A small model that predicts nearness at each pixel, trained from scratch.
Model: 3.08M parameters, 32-pixel images, patch size [2, 2].
Rows from block 10 of a small model that predicts nearness at each pixel, named by matrix and row number. Rows with one number belong to one neuron. Each number is 128 + 24 x the weight over its row's rms, rounded and kept within 0 to 255. All counts start at 0. Numbers have three digits each.
After each neuron's rows are labels from the 100 images, of 14976, where the neuron reaches its highest value: "strongest on" is what is common among them. Only what is clearly more common there than usual is listed. The data: small renderings of single solids in any pose.
# fc1: MLP up (model.blocks.10.mlp.fc1.weight, 256x128), inputs 0-63
# fc2: MLP down (model.blocks.10.mlp.fc2.weight, 128x256, transposed), outputs 0-63

fc1.53:124118141133113117155153178143145143144110137126118120134134182116128139104159121121102091123155144168150116096115134195098115138100130107118116146149136088123134119129128100108148136122106110
fc2.53:091097109136142094140076107095135086137108101164100132123079084142133139118139128137166114108092095121165136156078073095134116097096123108137098124120123131087137107113137185126128132129122110
strongest on: grey; white

fc1.138:116104036122134124144127155098139148133160044116123111122146140129116114144129145124116116127139124149130126074135133124115112167132125126107115112106063131082097115126152102125134132111120115
fc2.138:122110115114126115109127128109106100117102119115109113126164131099112117105095137111078123103108111114090106111106111144147216106111102100111110104135117105106124093110122169111102104112147132
strongest on: green

fc1.246:090141129073142145138116139121137134151115124075083108124110106144162121165124115128157126128114197150162112117109124127128117195116105068156165108121129122113120161116138104153137124095115125
fc2.246:142120123130097128119139045116140089134133107125124143108144128133101112131133140110123122118123124107107137119111126075104159133098103163135092133066133140129151090133150189119117157142114124
strongest on: red; orange

fc1.11:147182191124117142141115178092141157136082146117139094152102147129172129123137106122135127141118117175101119148109170137103090126166141160123141144141136133153139120137121081116157125140095129
fc2.11:115121080129131098144080144095143094130105108154136089108116112164151142146157117087128120130069121141109124157103129122126136160111117132137105103114136085130125144089063139108118139152114177
strongest on: grey; black

fc1.31:094135110088126151168122150148138122094124136162119130145138119128062136091158144126096078116079126119139137127118126147162107113121100131132074074092124107135136092091125086147161128075128125
fc2.31:123115143141222146127142104136109132119132134115138154131128088127135107162144143139141107136128143095124139134151136103153097116135159121125144126206128108139125108136127152140122107119138139
strongest on: black

fc1.72:141108132159105118157137171136135135154118140123144131146167175119126147084159143112091098119154122152133135076124147194099139117118142117125091139138130109138134096119131129114161135134130126
fc2.72:133099130118106108117112097112166101142130111159115163129107082144137163115137140135177133118117121135166119151074084090165118116146139092099102126123124172068134111132176178116135148134139110
strongest on: grey

fc1.244:158131122160128104125123141130117145194125118100101129127111112129107163078071092139088160123122075153135132133113120115112128147107139152128081082144133121133157123127135138168133106093116116
fc2.244:131161103138084113131129070104099089129133143098121125115161136131110095092091155096131117110147116140126122092155125057126155140105124140125146117107120134156140116116098154105127097126130097
strongest on: green; purple

fc1.214:134148131129112112147165131150126149125127127121095093104120188138129111063194118132057080136108123129113118149119136124118125104120157110139107129159122057124111091129136115104118106135117125
fc2.214:140156121120196117138152081116081129118134123117107150135107059109122123098140126121171118122142127115119135138142127108196097109119117115131144149174139157122130129117132137129096117120150146
strongest on: black

fc1.3:117121129161101122123135208114164133127114136118124115139119165103124170133147075113105135123151137182123122130061104177096104138107108105125122167122105123121147133140127088136138154145088112
fc2.3:105113100140073109150091105095114134148140113103125096113133139153142132114104079096118133120098110148114122127101091120120135155114127182139083095078117090128134143113120122108147112142103128
strongest on: grey; black

fc1.229:118140104114137129135105151124140087178128118115091154122117087121117119173059135131158168142148136118159135132118107130108112141103102125146124102118129177155156156129134113168130113099130131
fc2.229:125145141129157131167150075143110084126114169095127155157140119146135122122118133128104149123185139132121115116169162113149119131135148131137177135138140140172135106127105140164152110125111138
strongest on: black

fc1.57:124120124157107126123142203116159137127122131121122107139126167103129166139151077112104129122152134181117117126064101185099103131104104107119122169118108122123146133137130086131141156150093110
fc2.57:096115099139073112148090089101111137141135116098124101109129132143136122114099083102123129124109097136120117129105097119119139143107133171135086098085108089132129141110112130105147099135106122
strongest on: grey; black

fc1.93:136161178103140155147115206109132159142082150085131094129111145143149113117125140129134133131104132143103159142128186165103075132143136146132150119131135141139125115101108066115130144137132154
fc2.93:121136095133121124134113157096142114130145108172136152116140105141152147175165119112131138145085105121124143130122112144120106151130125101127090103140137135096148168115127145094122154149162203
strongest on: red; orange

fc1.33:135105112133105172126150132094129152092140162163192077134149138126131172140162120133142102112154145143168096128137164123138155130098079126148135135113092109087108130119082157123111182132091128
fc2.33:111090155117095121138137095128174122143127132161132158116143152160133165125136092131137113123100138126129154129120111105100155135141117151080110075094119140079137166149163121096130127133157173
strongest on: green; yellow

fc1.25:094141128134095131150099183136170137132110137087139111158143140141122123120156159140105113107120121112078135113112182137126131115145141109135090145104124162140119088110183125138176131113156135
fc2.25:126124108111108123109132139131117122101122126153141131104134130123109122135134146111159121148118115128150126151145138139143066139121105130109116084108103138118137156112110139095154140111138164
strongest on: grey; white

fc1.230:116141116148097114180106181131171128163120141088142134168156136119137139104144152122108118114127116144109117086092143148095141133116144104113087114117133160136135100096171124132185119106155116
fc2.230:131114133137112137118118108110090103140115131117099180141103118135148140131107131144171119123128126146186091169115085101165061135141150099109131126139112137102130142136167160123154118128132100
strongest on: grey; black

fc1.221:083133106070132156160106143136150104134123132124115151144147093123086135157079146128151132134108158130160131087110121159141125158114097123124113088087130164127143146107139111152161128070135124
fc2.221:125126126137214129141135067109089096157132126116108194123105086138147103137159129132153125108124123104140137141137100121159121133127147102159138139171156120131148133138161170149110116154138117
strongest on: green

fc1.79:132116090126131142146176142102149092112113142170118078128144135106107131143145098121123097138162146152147093145115159102121133111120073114192126141131109093106078170120113136108117172094080135
fc2.79:097102131123106108183135088124130144152129168112118140138131158147125133115136107111103154117167120118136132103161115102124146133100136167139150086090126097133158131117082128181125096114136136
strongest on: red